{
  "model": "spectrogram enhancement model",
  "dataset": "simulated modem signals in the audio band",
  "train_examples": 78125,
  "n_mels": 64,
  "hop_length": 160,
  "input": "log_mel",
  "win_length": 512,
  "task": "enhancement",
  "loss": "l1",
  "arch": "unet",
  "norm": "layernorm",
  "hidden_act": "leaky_relu",
  "pixel_unshuffle": 2,
  "widths": [48, 96, 192, 192],
  "blocks_per_level": 2,
  "block": "sep",
  "attention": false,
  "upsampling": "transposed_conv",
  "init": "lecun_normal",
  "residual_init": "none",
  "optimizer": "soap",
  "beta2": 0.95,
  "learning_rate": 0.0022,
  "beta1": 0.95,
  "shampoo_beta": 0.95,
  "eps": 1e-08,
  "precondition_frequency": 50,
  "max_precond_dim": 1536,
  "merge_dims": false,
  "one_sided": true,
  "adamw_lr_other_params": 0.0016,
  "max_grad_norm": 1.0,
  "ema_decay": 0.99,
  "max_steps": 12000,
  "batch_size": 64,
  "epochs": 9.8,
  "lr_schedule": "constant",
  "warmup_steps": 600,
  "weight_decay": 0.06,
  "adamw_weight_decay_other_params": 0.01
}
Rows from block 3, named by matrix and row number. Rows with one number belong to one channel. Each number is 50 + 10 x the weight over its row's rms, rounded and kept within 0 to 99. All counts start at 0. After the name is the row's rms in percent of the matrix's.
# convs1: first pointwise conv (model.enc.1.1.convs.1.weight, 96x96x1x1), inputs 0-95
# convs3: second pointwise conv (model.enc.1.1.convs.3.weight, 96x96x1x1, transposed), outputs 0-95
convs1.26 108:43 48 54 57 54 39 44 51 42 54 47 65 60 55 51 35 46 57 53 39 56 47 65 58 48 49 55 49 51 52 46 58 44 73 52 44 58 68 60 46 59 54 52 42 58 53 38 62 48 48 52 42 40 32 73 57 54 60 67 46 52 51 55 77 61 52 41 51 45 57 53 51 57 65 55 43 52 50 27 52 49 67 47 43 39 54 41 36 63 62 52 74 71 60 23 47
convs3.26 113:35 45 57 51 50 45 50 58 54 48 44 41 54 51 63 63 45 59 49 49 30 45 47 72 41 62 70 60 37 48 56 49 73 46 49 76 53 37 50 54 63 38 59 23 41 55 45 46 51 39 48 50 46 40 66 36 72 50 66 36 43 52 56 55 45 62 43 39 31 42 49 46 55 61 55 45 44 50 52 57 61 40 66 47 37 56 40 48 46 54 37 46 56 43 53 62
convs1.27 084:28 58 46 54 44 39 54 47 66 52 52 49 44 66 25 52 41 49 47 46 54 54 57 55 48 42 50 56 42 47 47 54 50 55 65 48 54 36 50 51 52 49 54 48 40 47 35 47 49 48 45 83 44 64 46 67 55 49 67 50 48 43 54 52 60 47 60 35 43 58 56 48 50 72 66 36 61 60 38 63 47 77 53 43 39 53 35 22 49 65 56 57 48 50 49 43
convs3.27 109:61 50 79 55 57 51 37 53 62 57 43 44 44 50 39 53 48 41 48 68 48 53 57 46 33 56 30 65 53 38 64 68 56 22 58 58 45 50 45 56 49 51 51 51 37 54 54 54 49 55 44 59 47 56 25 45 44 56 39 33 58 61 46 34 42 63 38 60 35 54 53 44 52 48 48 64 67 46 64 65 57 44 55 50 41 50 58 52 57 61 49 29 49 37 55 46
convs1.29 096:57 65 64 50 47 47 55 71 50 37 44 57 55 46 42 46 42 36 54 60 48 23 39 55 60 44 50 57 38 49 39 50 51 55 61 54 52 42 59 41 48 81 60 41 42 49 48 49 57 51 58 50 57 37 56 59 48 56 46 65 47 63 54 52 46 45 39 46 52 48 38 44 53 49 23 59 47 48 32 51 40 37 56 35 48 31 51 67 35 60 50 67 35 61 30 48
convs3.29 084:70 37 54 54 59 56 48 60 45 52 57 48 57 38 61 68 44 52 48 55 63 56 53 49 54 50 50 42 58 46 67 47 60 44 48 51 55 39 47 54 45 54 49 50 52 36 54 54 57 62 71 60 60 57 52 58 45 46 48 48 50 26 35 65 48 35 63 46 45 65 57 30 52 62 52 39 40 51 55 59 41 38 80 49 50 29 35 60 63 23 45 38 47 39 55 46
convs1.30 084:48 39 46 44 44 68 49 44 28 62 56 69 36 61 44 50 63 58 45 40 43 46 49 62 64 67 49 37 66 51 52 63 60 48 51 55 59 46 48 43 56 73 31 37 48 54 60 51 33 64 55 54 50 53 60 64 32 49 61 73 49 39 48 46 45 57 53 60 42 51 48 50 41 59 57 45 66 46 52 73 42 58 53 42 53 56 46 37 56 46 49 45 41 56 65 32
convs3.30 093:42 39 79 62 59 27 50 56 45 43 41 41 44 48 50 52 43 59 32 56 56 37 54 64 41 49 52 38 59 32 55 40 36 50 77 53 53 55 56 54 41 43 46 68 47 42 51 45 53 57 57 39 54 40 45 67 61 51 27 45 46 42 44 41 66 43 50 55 36 42 52 49 64 50 33 49 40 48 55 73 56 53 55 49 52 52 52 61 39 64 44 65 60 61 55 44
convs1.33 077:53 60 53 49 63 26 45 63 37 63 51 57 47 58 63 55 40 58 50 36 31 47 59 56 51 43 43 69 80 38 42 53 55 61 42 48 48 49 44 58 42 30 36 54 65 41 58 38 67 51 46 50 70 49 45 58 49 46 50 59 53 56 53 53 59 49 55 52 51 45 56 59 58 39 60 57 49 57 48 46 57 65 53 42 67 52 36 46 77 54 44 54 52 39 40 70
convs3.33 092:34 56 42 52 50 59 42 48 47 45 55 71 35 55 54 54 43 38 48 52 34 49 55 50 53 54 46 56 64 58 36 42 27 48 47 54 56 50 45 58 75 57 60 40 46 65 57 43 41 42 57 48 50 51 45 55 49 72 46 55 64 53 55 31 34 53 25 50 65 39 32 57 52 57 55 56 40 55 54 42 58 62 61 63 50 65 36 51 49 66 71 60 64 56 55 53
convs1.36 089:52 38 61 44 49 55 47 32 52 60 55 45 68 36 49 52 47 53 56 49 68 61 57 61 65 64 46 55 47 38 53 54 54 63 49 55 54 35 67 38 38 48 41 54 44 48 53 54 43 46 51 51 51 62 44 42 67 72 47 67 70 62 63 49 52 45 64 71 58 50 59 51 59 52 40 34 52 52 63 51 53 49 67 39 76 49 56 48 30 29 46 54 48 49 62 53
convs3.36 101:40 33 36 46 45 70 50 56 46 61 41 46 65 52 38 55 39 58 44 52 18 53 44 57 42 43 55 61 46 46 55 48 54 38 56 44 42 56 69 55 36 47 51 58 76 50 53 51 41 64 35 52 52 57 52 52 44 48 43 40 52 50 45 51 55 37 47 63 52 52 71 62 40 50 70 46 56 48 55 53 46 57 61 52 44 48 36 57 53 25 51 29 45 32 49 70
convs1.37 091:61 31 33 44 59 42 42 59 52 49 49 63 55 59 50 34 41 57 61 42 57 67 33 25 52 67 53 50 31 33 57 54 54 59 58 54 49 38 61 57 36 56 45 45 65 38 55 55 72 48 47 58 47 46 37 54 54 56 54 56 40 57 55 58 57 38 43 45 52 65 48 51 61 41 37 49 53 45 50 45 40 29 70 50 35 60 39 38 53 44 56 62 45 66 48 43
convs3.37 094:46 41 40 43 66 56 46 49 47 48 35 38 47 54 53 60 52 54 30 47 12 17 51 40 60 51 67 51 50 42 55 35 51 53 63 51 45 37 55 51 47 41 52 51 56 44 50 51 33 44 40 40 41 60 45 37 45 45 59 45 49 50 62 43 52 34 59 54 47 50 39 64 37 51 60 49 50 54 55 52 54 53 86 56 43 51 45 54 44 44 61 43 54 56 64 56
convs1.42 090:56 52 68 64 63 63 50 61 43 57 43 42 59 48 54 66 35 44 41 40 72 51 44 62 45 39 50 46 58 55 53 53 53 48 48 54 52 52 56 44 57 52 59 40 46 50 49 58 46 32 54 39 48 68 38 32 74 57 38 46 53 60 46 39 55 60 47 51 51 31 51 39 37 56 47 58 62 44 65 40 41 56 71 34 51 38 34 43 41 45 65 68 43 64 68 48
convs3.42 099:60 32 66 44 60 48 42 47 49 34 40 55 42 37 45 59 31 50 63 36 43 39 53 64 45 53 53 57 69 40 34 46 65 61 53 69 68 45 47 54 62 54 42 51 44 49 23 48 63 56 59 46 45 47 42 61 44 59 49 45 37 57 47 66 47 26 53 55 43 50 35 56 51 36 44 43 39 62 53 50 45 51 48 44 50 51 66 49 40 64 29 49 53 45 43 36
convs1.43 086:47 58 55 54 22 66 55 64 55 60 52 49 59 48 39 69 43 60 47 55 48 57 57 46 43 56 47 52 57 41 51 61 59 52 28 57 49 27 42 57 63 54 39 49 35 44 49 44 46 48 42 43 43 70 37 44 49 46 55 38 57 40 41 37 55 43 53 44 41 26 48 49 14 48 36 50 44 60 45 56 52 47 58 56 55 49 59 69 67 45 50 56 42 52 62 44
convs3.43 121:30 43 51 49 29 62 53 47 48 57 60 48 53 42 53 44 56 42 39 51 42 55 45 39 49 52 65 30 61 54 27 59 52 78 65 48 57 63 54 31 41 49 67 52 63 45 49 44 37 45 47 35 33 45 58 46 54 44 55 58 55 58 37 74 39 60 46 50 46 45 44 57 48 58 46 46 66 72 46 64 45 66 54 52 47 59 54 57 55 42 44 55 61 56 52 34
convs1.45 097:60 53 57 52 57 61 49 61 50 30 40 47 44 59 39 54 62 26 45 46 56 43 54 71 50 65 38 48 45 34 56 46 59 54 53 44 44 57 58 41 53 55 61 63 39 38 61 44 54 41 51 50 58 23 51 53 23 40 51 47 36 36 25 63 54 42 31 57 47 62 49 50 66 44 53 51 47 59 48 47 54 45 47 58 48 55 78 55 49 55 56 45 51 55 42 35
convs3.45 102:58 50 47 37 39 49 52 56 55 40 54 47 35 47 43 33 44 39 52 50 61 57 55 43 38 43 55 47 49 53 54 60 52 26 46 60 36 44 57 67 35 42 42 45 25 26 48 46 47 41 42 59 36 73 43 45 55 55 50 48 51 54 40 36 46 56 55 67 45 45 37 22 62 34 52 31 43 57 46 54 52 48 70 39 55 42 42 53 46 42 36 46 37 42 51 52
convs1.47 068:50 66 33 55 67 54 53 44 49 46 73 53 51 37 48 44 65 44 34 25 56 58 47 63 58 49 51 38 51 45 45 56 66 46 50 50 52 52 39 50 51 20 56 54 33 52 47 56 34 64 56 41 53 52 52 64 43 48 43 43 53 41 51 41 47 46 56 36 43 54 52 49 60 45 66 54 56 54 37 53 56 45 53 40 65 51 61 58 65 45 53 44 56 47 86 63
convs3.47 090:58 53 54 57 53 47 45 47 41 38 52 31 47 32 44 61 51 46 63 51 73 38 40 53 47 47 39 44 46 24 67 45 68 49 47 54 36 41 61 42 31 41 32 57 38 50 42 44 54 45 45 42 51 47 48 55 51 38 56 45 54 41 47 54 58 34 56 54 40 69 61 60 42 35 42 47 48 47 42 42 53 28 29 54 49 42 36 71 51 38 37 41 40 54 44 50
convs1.48 101:63 61 43 40 50 34 66 37 64 57 69 47 60 49 60 58 55 34 43 45 36 60 56 38 58 75 64 49 36 50 47 57 67 37 43 50 62 45 35 56 45 50 44 58 62 53 39 51 64 60 35 49 71 47 59 38 51 46 50 53 49 62 43 59 42 59 59 43 39 57 39 55 49 45 55 52 54 45 61 56 57 56 59 41 56 54 55 65 29 40 31 47 52 39 29 46
convs3.48 094:63 49 50 51 37 42 47 41 47 49 51 57 58 44 55 40 53 44 47 43 46 60 48 57 46 65 32 38 65 58 42 56 51 63 41 43 82 60 56 48 50 39 37 71 64 52 38 47 62 44 40 57 62 49 48 63 44 62 38 56 30 54 39 55 43 44 57 37 53 55 43 40 47 50 45 31 48 42 40 41 27 54 41 47 47 34 54 51 52 38 39 42 45 30 37 30
convs1.49 111:44 49 67 48 45 57 48 45 47 52 45 50 43 65 44 36 42 56 58 50 39 57 30 52 50 28 48 45 44 45 56 60 61 70 71 51 40 69 40 39 42 68 43 34 59 52 53 42 54 50 62 61 34 44 54 47 50 45 59 49 50 48 66 42 44 42 33 69 54 56 43 37 42 60 56 50 59 48 47 62 35 53 62 46 32 49 58 60 45 58 74 47 57 67 56 31
convs3.49 094:77 46 56 54 46 62 50 56 53 61 67 65 60 35 57 51 48 53 53 46 56 55 49 56 38 62 28 44 52 53 50 55 48 56 38 52 56 60 42 49 39 51 48 60 58 45 51 46 65 42 61 67 46 48 46 47 42 39 46 56 48 55 28 56 45 50 61 52 47 79 65 38 46 65 49 44 51 44 41 53 42 57 65 43 49 29 40 48 45 24 34 32 48 33 38 45
convs1.50 120:60 52 38 60 61 40 41 48 32 50 45 39 64 37 63 51 58 42 38 47 68 50 69 56 44 55 55 53 59 48 56 48 43 42 52 52 59 43 69 49 62 49 53 45 67 48 48 47 53 37 47 40 48 43 53 42 55 68 44 57 65 74 51 65 47 51 52 44 36 44 61 50 36 40 52 38 51 48 48 46 55 53 55 38 61 33 20 36 26 52 52 60 54 41 65 65
convs3.50 097:66 52 38 68 51 65 47 55 30 55 69 61 48 69 48 49 62 54 58 47 51 59 53 56 60 58 64 44 42 61 50 55 49 50 48 42 58 56 52 42 55 49 67 17 41 50 43 52 44 47 54 51 50 48 54 38 38 44 29 73 55 47 40 49 45 68 44 56 61 51 39 60 48 64 42 60 40 41 48 44 60 42 49 50 53 60 36 50 75 67 55 67 46 44 47 50
convs1.52 076:49 38 44 53 55 48 53 40 56 64 58 60 38 47 28 44 41 55 60 49 48 69 48 51 50 44 62 60 36 38 43 53 50 61 57 47 46 37 45 64 50 61 60 59 65 50 66 59 36 61 48 71 47 51 70 66 45 66 61 40 48 49 41 57 70 39 51 40 42 56 63 51 51 54 77 41 53 70 43 58 55 51 51 60 46 40 56 45 37 49 43 54 58 36 49 70
convs3.52 101:47 32 37 38 56 53 56 53 37 59 45 48 50 58 62 49 51 63 49 42 45 32 45 50 39 47 49 58 43 63 40 46 75 48 66 47 55 37 48 51 47 45 57 61 50 46 48 41 58 53 66 50 43 51 50 35 60 40 57 70 45 60 45 34 48 53 33 37 38 46 40 61 37 54 72 54 53 45 52 47 24 60 63 53 60 51 66 54 38 36 61 69 44 55 38 32
convs1.54 099:60 32 48 48 45 51 50 50 28 55 66 47 55 46 50 51 58 60 46 38 67 49 33 48 47 44 61 48 52 43 57 50 54 37 48 34 27 60 45 73 47 56 42 40 48 48 50 42 50 57 76 51 53 31 44 42 61 64 34 58 53 62 52 47 49 42 45 58 68 55 44 45 48 42 57 48 59 42 47 62 39 38 79 31 57 49 28 49 43 52 45 50 59 55 47 54
convs3.54 109:65 50 55 61 41 40 46 50 45 50 69 59 46 57 54 67 46 48 56 38 66 49 55 57 60 52 39 53 55 62 45 45 61 78 51 43 59 41 53 56 56 46 56 49 43 69 45 38 48 44 65 54 63 26 45 43 40 43 46 62 50 44 41 41 38 60 61 50 48 65 55 55 40 60 42 54 38 51 52 55 35 46 12 46 46 37 42 41 54 44 42 61 42 57 33 52